{
  "dataset": "simulated sounds of rotating machines with and without faults",
  "encoder_width": 192,
  "decoder_blocks_per_level": 2,
  "optimizer": "adamw"
}
Rows from block 2 of the encoder of a small waveform VAE, named by matrix and row number. Rows with one number belong to one neuron. Each number is 128 + 32 x the weight over its row's rms, rounded and kept within 0 to 255. All counts start at 0. Numbers have three digits each.
After each neuron's rows are labels from the 100 clips, of 14976, where the neuron reaches its largest size: "loudest band" is the band of the loudest frequency at the time of the peak. Only what is clearly more common there than usual is listed. The data: simulated sounds of rotating machines with and without faults. In brackets: how many of the 100, against the usual share in percent.
# gate: MLP gate (encoder.blocks.2.mlp.gate.weight, 384x192), inputs 96-191
# fc1: MLP up (encoder.blocks.2.mlp.fc1.weight, 384x192), inputs 96-191
# fc2: MLP down (encoder.blocks.2.mlp.fc2.weight, 192x384, transposed), outputs 96-191

gate.39:226115158102161099108112072152154143131184083128112152139160095099097140147149141122197113138118125097138181153139119107131131125145152110146136141180150136204103118118157108122124143154108095137141132144108062167097076130210194146123192149141059095112120144140162163128127134132110126208
fc1.39:115116130137143118127147168115121095122092129090157129123015109121114150112106156112180148067143125135157150077136165102169184108153138130082108131150132125099029144127093144075133157127149192129055142099105137119164108101156123120157096151175108147132169133098158107151114127181149068086
fc2.39:138183114142121126069117075126140135111137141197128088114166174139101109145176073142110126154125134082037109141087170117108079122096133078156107114105133161148209075141097112115106155135111089101159147103111118142115121124108109161121116132058097110152127180090143130044196152132142136107
loudest band: 500 to 1000 Hz (36 vs 14.1)

gate.321:131103142159159152151180146120222153080102195122098148215133130143131128102107093133102137108164132121035124134157183154084149156119183119123109137090096123050179129148145142114117149112189179142119149163142149147167195154062132114160102145164158148176144101117148135113156143126100142155
fc1.321:103088103099143156154109174098207171124099167080144120148149051154145166142100132141143109079128140165051140116131129139152116149130176198086084155170098100101129158140123080117129113111170143115088122144143115142145137133042124098201104129150133137133153078101136087167075139108128183162
fc2.321:099141101147136162111159130133141139051159149156129114133130167126129120133093070131165115128142143106140058123116140122105125181096133125146067107128133164061159129151110185146101141116151166133151109170145154103117137098042099129151121113036120163153123093112146190086158176058161129117
loudest band: 1000 to 2000 Hz (32 vs 14.1)

gate.318:171101143145135138138155151145101128159125134124096124167149184136157133147133117149138113134102136169055146163132141178171116099123132174092144178092154209154112198123107151147091144156170177151097062161137204133183142124168198144163180134177116165126136175115146148153151111148078133144
fc1.318:052113114105151090154079106167156107111152104107101093165111121111145152086106172135186126157147132152152136095112178105164108163141112098084086098087115111216111096131130114148155097124170156138144170097077167138088126146080082125157132153120085113097126114149133092123065147120068143127
fc2.318:066107121105101139107032144122151110099137092137105134095140162137061114119139097115131138213171121058039089144114074106071041125117145063153145118103139086132179101123146144140123141134138077107162106117088176136126127164107138151128165129128060099131123133154125172126103114129088143126
loudest band: 1000 to 2000 Hz (37 vs 14.1)

gate.24:115133144134151144180173100060149124122069188118148164161159109156109110150090158152096115105117131124103186107123149155121072062171174141140132155171100136174176190141125130157162137161106075093136113153197099143123168137159173088131104113198108178158135137165085101212126140092185121126
fc1.24:159144174111168113122135116214142124117206091151116093141120115076154069098181141109116139134071125124165155087091068146103145111171121133097141206121150197175157171105109142150127110133119140137165120146140123164149091142125163136132183160133134117110063179134052104135073142155111192112
fc2.24:196090140091126110154101129056142092082156159051179182121121139125150139077046154110089144087121110157160201130140130139124150125130164097149137130146152176147134143109115111128155098139134118117042131094153090145132110129216156098145160141139143107190129125175102088161108107145126135160
loudest band: 250 to 500 Hz (42 vs 11.7)

gate.127:108124160159138152158177098154131131184088074137114094131172166134180149109120106107151130132164115165074087079161169058118157153185131189100085119126154037088128105116159171149149142153147141105199132139112131178123137156067128081113145134117178195102126121156158152165149113128101136081
fc1.127:087125096097146190067106128148130112080177108147117097082179146137115102104182132108126116081082168105170108180138107119124096149161148117114151072117157111212043133146107117103068119112160135145127143090142166112164085095203106165083153094097085123093112124091076190117075128113198180172
fc2.127:155119127120118140060155122201095138127070119207078155124174092163098127146181146118174123191073142111148169207114156160095147090145108111152113078101127187133176104146112129130152179128080100117148123127118128139118160165156093218083051128153145148127131122147113127121095172116155116115
loudest band: 1000 to 2000 Hz (44 vs 14.1)

gate.120:086152145096108166146127108090128146157087173129125127168192164151092132131114127134135146119104127080046095144154112117093123112132135132115099182110141135134101093147126130165208143127097112070129108141141175179115148114096125139100131137055067134127136134173105105180093094175195106143
fc1.120:151084153120152104079105088093095130162133128141135121187178176122142087143098074177126135126105095135082044193122103167095119215118169138174143118156134179133105137103124128133137157129118104118170174115181098124146121097160113086132065154045130123122119171133090177123108126097140155092
fc2.120:131112110133121079142160125173120113059137100195134059127073154131134127095135154121127137103093124126084079084132173088105184159169127080168074125068118177128124128131090200124100123134161094124143175158159141134133124120139113117116150145135177135112120205103109101130167160113079171056
loudest band: 250 to 500 Hz (45 vs 11.7)

gate.187:176088180182158029125133170153134107172126130143124075118087093112131128168136136114163135114120138131200167093108096109136161064127138113137132125159127092175174101135102143148145158152150205112159098111154108169135141127121118100149147142141076167091141145176137163094108097084202170159
fc1.187:206176169108099123126112145061064103101172141122148155129123134135101147119096124120123124183135127112143124194096097101123151115110146140218143133131138089133156140132108070168154136133110117129144126116082077120134128091205186127156140124179106128133152093167125154149040119146173077207
fc2.187:119071147169100167087112072189110085142096095165126117112081115094140154132145090131121104180161152149193124104101047141053180079069122094187171121135141073095161140143091088171107140102127164171163126177115135117122155133145088171115117124082150140085135091195137138115097175118156133082
loudest band: 1000 to 2000 Hz (33 vs 14.1)

gate.306:154158080126124156140122132078122161146127136147139129107183131117106125188139073145158112145137119104161231186098170118131123231115147152169144084180130146107169139123135132107065135165126089162155162125098139116142114095153150122174062130136097104129125142074157173130117113131169076086
fc1.306:127118164167116194134161163048094111094105163128103171125114090146108132124052175139200110104110129122129092125150133147146079061157117132114107136106132127205063202118106086157149127144061136100078100128147086134119166123159155089135125139154120152165137091157122089181134145134208102083
fc2.306:085122139171100150133090122166102144141135108218106134123116173127070118138170155113161136198124126082148005117156102110112154107171143100090103139056100118106126124128135156110075141141106099133202147153149144101142120147093152156116145133150142129116120176128128141098154115097082113112
loudest band: 500 to 1000 Hz (62 vs 14.1)

gate.4:143169118106121168162118133111099120184132122060140089172057127133134129109097062160114145129115111117148121161050141146117182170059084160094130148113145162059142116127099144163166123121156157110092103093084180127113153105101106091136160149095123119079117142105148100165110126154093058139
fc1.4:114181109129107135157123132128129094096160194059146105145103141111108109108077105136174117131126127101121159122103148166072124175104142095082125137082140126104163083117102122173191087113111137125107165141149110148090126131079138044085189128060107116123132137111095056152079132103128185166
fc2.4:116153064123116158109108176139152113083100115157134128112092165170131137116102086121136132154135134121160058128076137143084109118125118118151148098085121144089137146130102144126065121120135147153129159142103146059141166106123142116129101108170202143092154081019077118086094162107127161076
loudest band: 500 to 1000 Hz (74 vs 14.1)

gate.233:163109108109105112126100138128174125137095145135129105177119109138159180061114112140116197133150053146142123095091100152121178086110192143134171128109097189166133123061098139139113097142162175100137117112131188137216164108124142109201148166144138137182140125130083086139170061143127122141
fc1.233:155136102126201118074122142111105161160188134099152088130166119092165139108126096147088108086147121175131121109072124152190147131072143169081104099174140092144131175107099116060133099119152146163074172145139133094143107074112119105141177130116144107160123158070142133062103134173073149134
fc2.233:109112152142141130094102111229088137109128125144101099121136122134115142186235122120125077140119180131132129142134120138121142169122073136126126160127131143156131115186148161180113186103121125121166112124128089143070134146125056218061124097125079131075138142156158162111109216124100115179
loudest band: 1000 to 2000 Hz (71 vs 14.1)

gate.299:099129106120150154157136121150160188149090181073134098200174075169146135093135109200123112142114145146080147104099157218156147119166169141156172146141116166164155168146125114164107126118165116057141144103179130132123163151130156089127145135131132164119124155132083131146056125102135218176
fc1.299:099112189155145068155107156159139114118109091157118099084096132068142099133160154112149140138073119134106216120143034115111119121161103129073077201163158113194116164110149159210100149170126123111131088215135106164114086110091137142154136159097129141147120171171116097145133106082137105145
fc2.299:200107162103148127116118164094112112132138128068193155104112133136159126115070118137079139123133115188218149155079119141102175079115158147162170151151132140171147136106108121132085085136133100119075119085121123158143096123202163081155170124186184115129143129154120124102144100108078131112
loudest band: 250 to 500 Hz (29 vs 11.7)

gate.366:126117106150120186168200152095122114132113145131134129150149167184131163138093060139167096184107117122114149180079173146180181124105121157126051170170134131140206100124149141155132126145128133106165140131109144133098183134071157089129109130139089167144161150149134162147150102115147121161
fc1.366:124178127131134145121156102158115127177108085100141142123128110095149119107163153134091108157164139154211126118114091149147188074104115102121133098120136132182101139122134166095150107130080184164124119143121141099097077122118073143136198137105131133137114100120136092081221102120118079096
fc2.366:104118151118112123163088146113131137200103163060095146144061101118122116140070152136108146223146100112084119168179120121137059097130130107148140111140128044105104099106132085115141123153143107108101123072107158140123128146147151066166152150135091109084130113138132085148060079108102131188
loudest band: 500 to 1000 Hz (72 vs 14.1)

gate.357:103124096139085233160125125103178171117164165174127121110143185128119104170137098156160129133141139094150081165131163109144118114132182126105118103110156042145105108134089103175137137148177105162126136163163172156166125107155159132201105121153088163178109117059182121167042096107120173134
fc1.357:170110102137106110125111163074076117081114125125129127120162105175134110134074121070037125159197126127156178180101091062086163123166169162176164148069123137095144132120113150145130125101170176107117147098099107130128123133136116052131166089135145139166139168111109190151109123060101086093
fc2.357:105151153116145134149133170029131144113104171186147146143116116149160139138183114167114119139092130148095069170137169147163120138099149172169111045171136180116143136114102155144137122116123142140154145149146113106119144133088144150153060121091142103138145150144123076169103123152130099116
loudest band: 500 to 1000 Hz (48 vs 14.1)

gate.313:147128127130121163156129153079191138142101132105106141167170094147121100177100085133182124163133134135078165223117201125178161179083169136152108132177163124172178142152096113173166201134176165132104133177147084140116132082142110085106145140140158103154176134114173138130115100096136190226
fc1.313:156163134164149084176164165147152144142179095078139131087154157092120101130099133107117106126124125119132015041103127094145150170139165137120130170104157138075105130105149099079132100132127142178111182101139099096212111125125132064188165126114101152127087170146130117099129095126186169133
fc2.313:114181096153141155150149087108145131096152130065155130136146144123127154100063140115147114108163129096115179080124155123153235178128141140169126139123098147000168149130112138112134098126125152155151109130204112108123119169109133094127135125159083125123133194082153138183141133129125150093
loudest band: 250 to 500 Hz (42 vs 11.7)

gate.245:157112156168167137135166099110165129087122169156125093167089119128145091121161130133080133053167114148096122122142211119141132110126121145179172144142122147160134182122163133126138138153150168124146120150221114142124166162137171161134126159079111134159132138164153081122136109091134170168
fc1.245:184062137193103112100151158147150152139135093123170094145105158163145179133120108148058119134181133132134058132102060133122133120130127139124193168109113051137054107135079097128118098111155140185160218124194196134162155124139108111107140106115188171087183122140135061126189139122123186167
fc2.245:166111108154159142081073099127124114146126159142127116106139086124129115130117096097143123084146129102095255108091171167161172032119156126219167077155152139106130166117102126109144120118143114150148092086169090136138125136158158115156116119155110115122120109104118147115146145083100165054
loudest band: 250 to 500 Hz (60 vs 11.7)

gate.237:111114173163127151068093155117146143119199159151083098173154155118139161119133125137119098087155147161136065045101148171198134152144109134132141157137127141162098123152078165111134077130126160135091116078104141141138124077172096118184169120099147083142159182176122134053093141163088101075
fc1.237:137046137107150153112106114127161115158132114112096139139111035122135134056168161104097103149131125128124078124161125126107226147119125150157209125097134214108138138125196126128141095099181213111124127140175113097121147170096076173114168117141126123098100153143130080117164131102129138069
fc2.237:066201117144123225152121135178095154150144132162138144110134130116157132155194185134107123121120131153156069178154136158159063206131082166085104140149117138140123141131167129159097116133124140137132115152124104131095164156122079105086180118152135144049124089118114092111073123090079093166
loudest band: 500 to 1000 Hz (54 vs 14.1)

gate.222:105110094148097085135157111124123097102098126108179093112130110136162154072104096115129145073160112159178137127125152136143175107138166124076058116114117137145090165104130175134098076117161169164110153102129154113180139099091099137115101119127150184175144177110103111175177106203109097092
fc1.222:082138104175092141173155107142112142136112147083081157113141171170115137160099118117168081121156157127155132114152121144108135142166144179087140106123112136130153104182170162106142143114079149128151111111143134065148143186085114132097093084112135154094167148104133165160133147117185098091
fc2.222:125123074105137108129122107019196142186125120069127167113138143132137123091040129138169142116143117121143139130137111127127148088148164150134151105127141176166075124102132152095089095139139134164057178141127165089169109123141210120171109120114082118173121130094106119168180088168177123152
loudest band: 1000 to 2000 Hz (32 vs 14.1)

gate.154:115112141168092156148114100193096073207155129146107169142168101124105163132165136102128135166149103092115189112154121122160122106160107140080078153154140138198151115101136080198108143147149114116184118133128143177107155125139131097116166115186092151111133131161124150174115114104109101147
fc1.154:088136144108119096189114184102140162034139155096111126119044143168125122166079123150089121135127138144143070161162134149115100201130154079148084155129111122030139135157117166150110133100108110133086149095111146146160113139112111098200101112124172090141178128160155170136112152181117126100
fc2.154:162109149168139071147155101141105096189137173144164100112163084106140127137128113133110107138119140163128207101128087165174164079130119189086122117174142189221096180141165161150130125132095144142151110100141105159122139128155144133104145114135081156116123199177123089154150124144135094115
loudest band: 250 to 500 Hz (45 vs 11.7)

gate.148:070162087116207163205132169158116162148096127106136125144148147141151154122091177121114147151174120165170203109093117119187130108135187193074053165245125139135137164114115132175129091136116129135133162156144138167151150129059113081154202136139130137157171111108094137180161141118217096199
fc1.148:121131175150155162085120151107081133231168137101153121128193133141155147158126129134053098140100141145089154101177079121104118054167131190175151092162118124190155168132145064148093126124144097137161133116177145169122135147198130101131158127158109170147126182204122117136101129125148120165
fc2.148:123122149127133123145100118094160122175114145186108103105161138161116137154141148139064123136077133124121179143123055154130122042133150119159128178142113162197126190130130103175067105124056081127175199123132112190127130116147155144173058109109143111160149160162120093154162138163148166128
loudest band: 250 to 500 Hz (56 vs 11.7)

gate.248:123081159137159132139106099155117087175147145117145147130138142125163127136134165103142104100102142154224230039136124139157167035147110174108161167199141084173080163165158114116139133156119226163153110119154159093081109179097104133092192136121144115115133160121091097124138138132111067147
fc1.248:086141090109141153112075129161078126180102128093144119088108071099107167170121119119158152092213128121153170125147085108140140133110144109130129042180104108185050157115109157110105155134123193129098133110122096122127109128179126122112130142070143077125175072099183124159142107117107114112
fc2.248:043078132091142147128119073134186138081175112136098111142126096146121134137140081131166136071138144109143169099132165108158054223134153101171113161109123143105177098128107140190072135100149110129164158188143138146150138110055142112131149123070103126164133127135130145123114156134092186117
loudest band: 250 to 500 Hz (29 vs 11.7)

gate.110:074094109151121100116122164129167147156105168114107088158119155170158161156068080132067128155151123182049163098154101168179109207157178211069105152149101147177154160135150147144137111129109135141131129154117141131165176129048119082181096120112168128153174156149135048146095138133148138118
fc1.110:144125167140099129129138129105062113155077095149156144119145142126126142107137165139114129101129122138251038098127116112131130081111106141069050142095125179197017158127141103142136174144085138153039132131091124157132103094137122160133070147150137150147121144150150138142129135175204090090
fc2.110:127052121091112113160136136193116094184149063108145161122124119113126143144148173093125142111121110148196125104187028083135106104167144146065162154131114128148065149110203093130137136129161165156095147134114151100142090145140154160134157138222113100126126145131118123182127105177172097134
loudest band: 500 to 1000 Hz (35 vs 14.1)

gate.115:117134138153133109186152179084118130094161148112185114126120138164124169154082126083141120120128127136121137119144124105154094174181161123088090103123114109045149133153142096087136153128156174111113160121121059126171145155053110155143071103100132147163188162120149157145104088154159123112
fc1.115:104140138142145112229125162136185150101145119057146156159132062135126172145074195122187129091140131110091145134116075121147173110153113129089118174148109087107142172133118102141112101123206131131100124117128111117133144150147142096132120121237087123113127124147145108223109142156094138093
fc2.115:050143127135176117098148136123098137054131141122127138121152089109141144123099180100171111128133146145063130168185208162166113225154105152051015152205121092088139112144160154114132117128104122155151127144120114151098151152052103107098122123141092147151128111117132124122083142105096154133
loudest band: 1000 to 2000 Hz (32 vs 14.1)

gate.135:135151132141117103123112163161111154178177135142113108128133194157149117158178125139091148152180132150131151160122087157065105252137172140089176175065107099065126126137132172155105127141149118145184132114095145136160137155121165134125149131141140126102166111140124160147089086097162120123
fc1.135:137082125127095085177083119148112130066139167148117096153133084141120106109095163105120146141094135123116090125151164145173127128177198094118154162126122161062119104133168092127050100134150208082184111050146139137108138208087136113044090131094153080143129071131118141121087104116074151110
fc2.135:085076118131181115114133105085134148091062195147140115133189086125095100102085150163167129135099125064062155132124116154186234115166142052090069120113151127104127115124159181146110086140118142123140119116182088184128140138093142145154071126112025120160104134142102126162093110111160164174
loudest band: 500 to 1000 Hz (36 vs 14.1)

gate.156:114194150111161141034128127116144182131170159108162119155174110125134119105085139112144165133117092137143181068133081128132110163160117127155134134194118125231136133113135148182061124196104093136145194141158127180110100114175152126111169169096123092116138180162137098139115068102144094137
fc1.156:116144105090117190191143136090161138097073158138092151116120142147135130197169094107115151131112119095079131150131216108103155123150150075143092153110138139093165110149109090146113160114197186104166123118148179138158153102139123147116082123121123136152137041125126118149166131117124168134
fc2.156:168172155124117121120061164138108124175149105109144135096127167149157132177113086111073107237144148180133178176115136119094085077119127160128111090181115054172221115155146138092131142107077080103123114101084128119144098120136096114163101109201200072079148125131134125079111126148141123160
loudest band: 500 to 1000 Hz (58 vs 14.1)

gate.94:137100138104176159170128099130165200134091145100143082177190122095157113125107111158139140093142150148158080100108104157154076094147148123118168168169135093190132162140098149143116128106133130128079175100129167152166081125144137085130110133136157127128086125148162155171142133136140139104
fc1.94:107196137133119083094142127092105138164052192137149135122138143126095125117057090153208131139163138115108120069118153134111048073166101111113128132116132104210120133137065137106134140113130037124125147112092113150127130075202124077139170119130087169168125132154142110099147151083221097158
fc2.94:165120077172145134155159144068157099084122172086168120134162154131110132110048140152109136128106114132086022125137103173146084099145123147100105110127102128076174153110100140107137107116127097128104068133139095123106154110067131083158177132148074162182139173069122086151088153174151182157
loudest band: 500 to 1000 Hz (33 vs 14.1)

gate.67:150188126137078177162166106146101172180122099102167107143062130163121144155088116140168094112133145106166184156120216126163207153139145129102091122130171170176149101129155186140116122141109100096146177100102152146131107105108166101108123123139134141191126094155187108147148115153150081098
fc1.67:179046102127124149104201133164161134103138148153159094136193113141153146096141125103117141111125145155108127165115204073165084161157111164142134123129120127134107058155087169125137127114126107124151154141177140139115180139131157118125201129099134165128164101125106118091131125053103152057
fc2.67:139167147111167136128170146161137119142082130027164144115110050121134124125172094109112127142138132186163160155115108114122219128083119151146222121101126081111077195144144145167146150129141139137038116173150122147131125106151116123122137134095103163082121101163134195163122142146157099190
loudest band: 500 to 1000 Hz (46 vs 14.1)

gate.66:141119107160121145178112151114163151184100167133143110187182081129148150145142174158121097140108139160095146096088182180167127109165105157162190080155086156144109204141069100104102150146094162075164086144149071141096158112159136101095139147095119141106147098074121133181122128110167122095
fc1.66:122107179152124074132110109139111100117135040170130169120079164118138143134134153091074148168142115124147111062091107101062113120180132119102105143113115095063108094126087156142147145135169144147149130213114140176119118101152088098105115146177182094146138147185093109143145134106125148081
fc2.66:116107120087173157144090135060141148138108120084071124132131141151159145128055174089118149095115107156147114188124216099168116144150104136066096123139132119172153122104128114078141105149128082128080159085084135137118120144093163094127124136136174098130153059115152119138136114154123151209
loudest band: 250 to 500 Hz (37 vs 11.7)

gate.250:165165129125149086055133139136100116156171145085164062141139139154108159141153084127087124114121141138137144098048131151165127083069130162142135169177130125115144154138030146137143148114140135139050095127120128143155148049196113120152159107106105130128162164107120146067110132141109099139
fc1.250:129144121172115101163146138174063104169125108111105131061106092139126127180135155091117089112092199141164122086101154121140095098145067141158161179170151155123116178193085131147143194108082118159096103136155094142083139137212120151092108091115112155066134156105138159133122183113140095100
fc2.250:171118114117111142162150071095108092146136068164087179115114072099120117118139163112111144114083123092141091111162146085158095120167194094170149087176136140151080152111141102086157100137115114161135198165195133108189098147212211106161148135154137135152104172098125121146125051123150143100
loudest band: 1000 to 2000 Hz (69 vs 14.1)

gate.149:063125088159144086152123136141179170079126101095136114124102189126165108128079131113152123100161154169148101079121055124142161156189166137084150140170136157042104130141114168089110126111141142168113142151115161093184129134071118077164098107104163115134127149108135113162136156129152204169
fc1.149:107131091131129054183117166153129149113131160111127098121137136181112144153090101150144144091166146118079106091133184119144121171163165149126071133140098105044162114173120157089093155102153147120093122134088115153155117147058122123184093113093120079146171079088148109141122140127055135089
fc2.149:055097106134125138111105126116123153058146158138046113133083133136116116132114116122165129151150130068054113177102183105163094238113137096159077137136126102082144072130080177092117136125102096129142127152158144110146140128067150135146097118057095129141133079121145136079133121046117151104
loudest band: 1000 to 2000 Hz (35 vs 14.1)

gate.155:140078155166095171162123198077121157151160106115147220122123192135116108195047103143157103111105124105105123104132132141140144155186137128176122116156146190093156129120115113145119159128142134111166136136145142190122105115164146053108177129122121154145122164134139158165120116083116132193
fc1.155:105096101114101136140137126127108139126181161107177132139140123117101136157114135156187108151092135113118085206142169161107187125105124090124114058141096095153109096134104114107114106123105102114149154107118160143116129118113178116091187099116096101121128121112102148156110124129132140097
fc2.155:081217073110150098173169076102156118113175118157188125172146193139136157080146124099100120087133126142083192106109143112137161083086131115203126168092111205098021149132161171114123117126157067156072158153131133122130124093104127139160062132098068121123114114115153133130187135183110070108
loudest band: 500 to 1000 Hz (66 vs 14.1)

gate.234:087093139127135101163127134164130201122137096130077174166119156155158133138107162090158167143118117151091139112204143118109091151157136172122155175102097161125146094122184157153176143146118153121164103157103145151155144177161169138081097152136153133132149130171141140197188098085126103090
fc1.234:138153113100095076144156171082138057108036134137144154062076231104095147158142110075093134144126115127135117166111191085157115057094140151154079123161168117067168132115099068141110108100074084130096097103142153121129105079183148150159123110147103157134123089151116120112165131142117096122
fc2.234:113172145142139145164089103152126105116064128141132168092130254135124128157193125125100116145126141153099136147170093144025094117072113129104113114122146135077191144160193077141154171138116136134098078098088125121095117182082098170105089112123154097095123087162124167138158109056136125184
loudest band: 500 to 1000 Hz (55 vs 14.1)

gate.131:135128153151150132158137175086159152167102161121076141146170133148143112132127199169107132121150131150130079067170128161109112065165160164077101122118127128116061141156175114114198146129116126093118131159127128154184157173102108148128162137148173171161129143148114151194104131140239132107
fc1.131:213147116100144099081172114152142164159148125149116088132196119133128116099170147120154114099186121134087163089094105141153126094073121160128177107148122212120046140122119127100199123114117141126152138123150079102119135167148158151082153119088167167152151115108089115160124122147105170102
fc2.131:084186063145153126075150122121161144128081146158129105152165068138148137101189112121137127051123134181163213076078134115110207085102107146125178075157126185083067133134110180140144133117098152115125142127089111136131144116130138194113130119106123128128149136104134116129132158168087156066
loudest band: 500 to 1000 Hz (42 vs 14.1)

gate.350:128097121094111033151115149152095107087142114138166070117130089144132160077136147126109119084182131156128128101135107126144133144155162131076081133151116105137098141133152145172119102090180152114119147064085190172186157122068097134152131099134147107132164128134094137164030151210092091134
fc1.350:066092143133096125189127180183106121111094124147088160113108118149147130162136172096151073123136175176151172153198135139090151158150107157079116123108126127091128173190197125143147152104099143122151104109125132141117146179055061156074083086169182121088157117129123152182100183135126099101
fc2.350:161094151135108105154121048077196105137120087131088195094132142110138106122066143102131146143122115100115145115213129090065137131165148081167189110112154165201112123089192130128124104148125113177116176153178118142129108160173232118163110115181107136150103169169125115176150043120126169108
loudest band: 1000 to 2000 Hz (47 vs 14.1); 500 to 1000 Hz (33 vs 14.1)

gate.150:047097092145180141124154168072107124181098178095177103164182109134146097099100144168155112082139148164156092150077182161122073094123144136095098069141152119151110175151093146130109114101153162115071096102122193101164115107130121125130186112119102131156081130125155146134103117162129069125
fc1.150:138137137166108095135133143108129123074061155144137139090100179077135088151080122125165144200147121132154175149115162133077068138073133118106095193122124101101152056115128189149140139138077106127093102147073093113136096142106192130153144141100161115132154111153131097096105136109163090131
fc2.150:204133156112155117156141188111184124099108143142185131146088103137149134091047140121091134113124129171054173079085155122074057087117139170189147088132115180077158174124099150108166122129129148115117144132122134098133125132133144116173155145194247116119128136119096105145069149149179115039
loudest band: 1000 to 2000 Hz (33 vs 14.1)

gate.175:139115089188102114086146156116130110054127113151128124097119159122114113156121108110177114134166155127206116094136126115146201114167128151164165066176155082112089136158104186130130143158072128163131052104072094106131091100164139103121085113137092118141112157081162125118177142151127107086
fc1.175:145120108154153103129125158098175159114126192066078125173129046137118161136086111132127103154107131114131088103077164155255116135122162172131135143184150080114152115125097035088082110099115138173080208074114137106173157126132153107210149131171090120157128128109135102061159133140081158105
fc2.175:130109115116119161143128113116131121118129121108143124117097174126116101092095113129060123100127128118162080093077085144089138110156166078115177154090119137201107167136081130125125144115145127124097180125157137162137105145208160155128205127112183146166107207118106145166151147090105164062
loudest band: 1000 to 2000 Hz (47 vs 14.1)

gate.163:177084114152159126116149105034122146116168147113139104121150116159079174142096100134129068044165161110125108122093153122221125129117132139190099121183120164159132125158081132116067146120107144135098109089163048129102119058179142096122158088153135132167172167119176153143135155153093132102
fc1.163:206120128100149099145136168061152106145133107128142147107117142121117137085065144093074127111120160151130144080127163063129153089147162118178142101154116173180135107151105151105142146115165129082104169157139170128174109079208153114160142113186161113169149141130113131181138140150161118098
fc2.163:133155087157120148086132062072130128125213122125107121154134166136102132141139096127125121116128130084083052129102127099177133144133128107103115152144123148142134102127121148121102145110163108116133169153159116147124151131065147156153199119110074132156134139118160109080131184104161100185
loudest band: 250 to 500 Hz (28 vs 11.7)

gate.158:108153137156114166169095135046129119111108192092072127143129107158170168167101110117141104103140135137124142139083181147131112122076148155154135200146105200104068169138117092149119126147109178084077167128214149127143176128160135097143122106121161115174186125174166115172089094118157169135
fc1.158:123163116126176132154157144093170123139176142111164107116170163118082139138107080121124115131114133084170168082105127105077053135140129077215163133132142139097122173148105147099153157121110094097087150139133118123120127111167157121137165125046084133139125182150141138114113146077164094102
fc2.158:154176145090119097156097139164129123100174076199097111108061135123097110134109156098116138163112130091197100116109158085037101108140130062177151132067133100041146089143126114116072187116126105119146170133078131131143110125105122176105121142142209114058114145144105174127081176121102180044
loudest band: 250 to 500 Hz (30 vs 11.7)

gate.358:148113123112127118176163175144173164119116191097160098168107117134137137127116154122165148115175142108139177130126195134195239157164154115082135162124104137062153116149133163111106119114202176120134126082169140129164115159070124084145167135150142129114152122123133113146133099155076134132
fc1.358:130034109076149129108076108137119155186143111109089114155151086139102177132135142108150100146134134130117138124157107150159144189175159170084138079191100117146088184145172121090089101136149137056105114133155163142146128190113172161113167123114100054098174136088089163095132128140141096156
fc2.358:073152130155116099132112104136123153084126134153069162121122072133090085163095142098153136167126134095043030131184091112135086150204120109186138112162123137108112093128152156164094132128094113123172117115148092156117105172130145150110096128085118125127120165178170117132109124121119089117
loudest band: 500 to 1000 Hz (51 vs 14.1)

gate.380:117140094173107116120166155134120164180058126075116095140145095142145108141111120150134105083165143139185149166109104149081096143146164177097238148112125149044066072145116138106122115134148199162097126157139141064149196145091085080166101124125145147109141156097114142131170109105142149217
fc1.380:116135121124119135207169122100058125113128097108144107152083150168147151139095135160080141149088124155110103129128210123162144128106136179155158083137128122120159126123162136116167110144058088134122110096146138132141165137131079099114119135186143149138162118128166139160149144084128075154
fc2.380:178074146127124178142088086106103118106083139197121180153069150122109089134115118165167132085152138084134110165134151153095088079105160070188086135122157197111198187147149103166116160137122164121136088135169151149151121112130134133140149126177073151167085070159119124111130099094111163184
loudest band: 1000 to 2000 Hz (36 vs 14.1)

gate.365:117147085111101119103115180124076101145156119131151104107110127145157141121150110127124081126158179157110098116065151162162087120081131201100087090147131108174159151180083103071126147076168170125063088107109159099155157087130061113155132083149170162092138106049131145065134164135124138114
fc1.365:172155145101116076077086185151072108109144127132176079131078075150134154121158120118093133139143131133173165129097138144142161118133108126143095131115125091177119174127070131160116138130157170087117112072075139131136126080206098128143121129176138126111142118131127176093081128160088059126
fc2.365:114143140100061099097124079174084092085125073144144118083090101115084123096161112107096137109172142084162105130152155101137133140151149084143165171102173101175077085121129143172105103101181160157151160118126171155183103116168137173135123102136132159149095111130127145120087102192123065098
loudest band: 1000 to 2000 Hz (70 vs 14.1)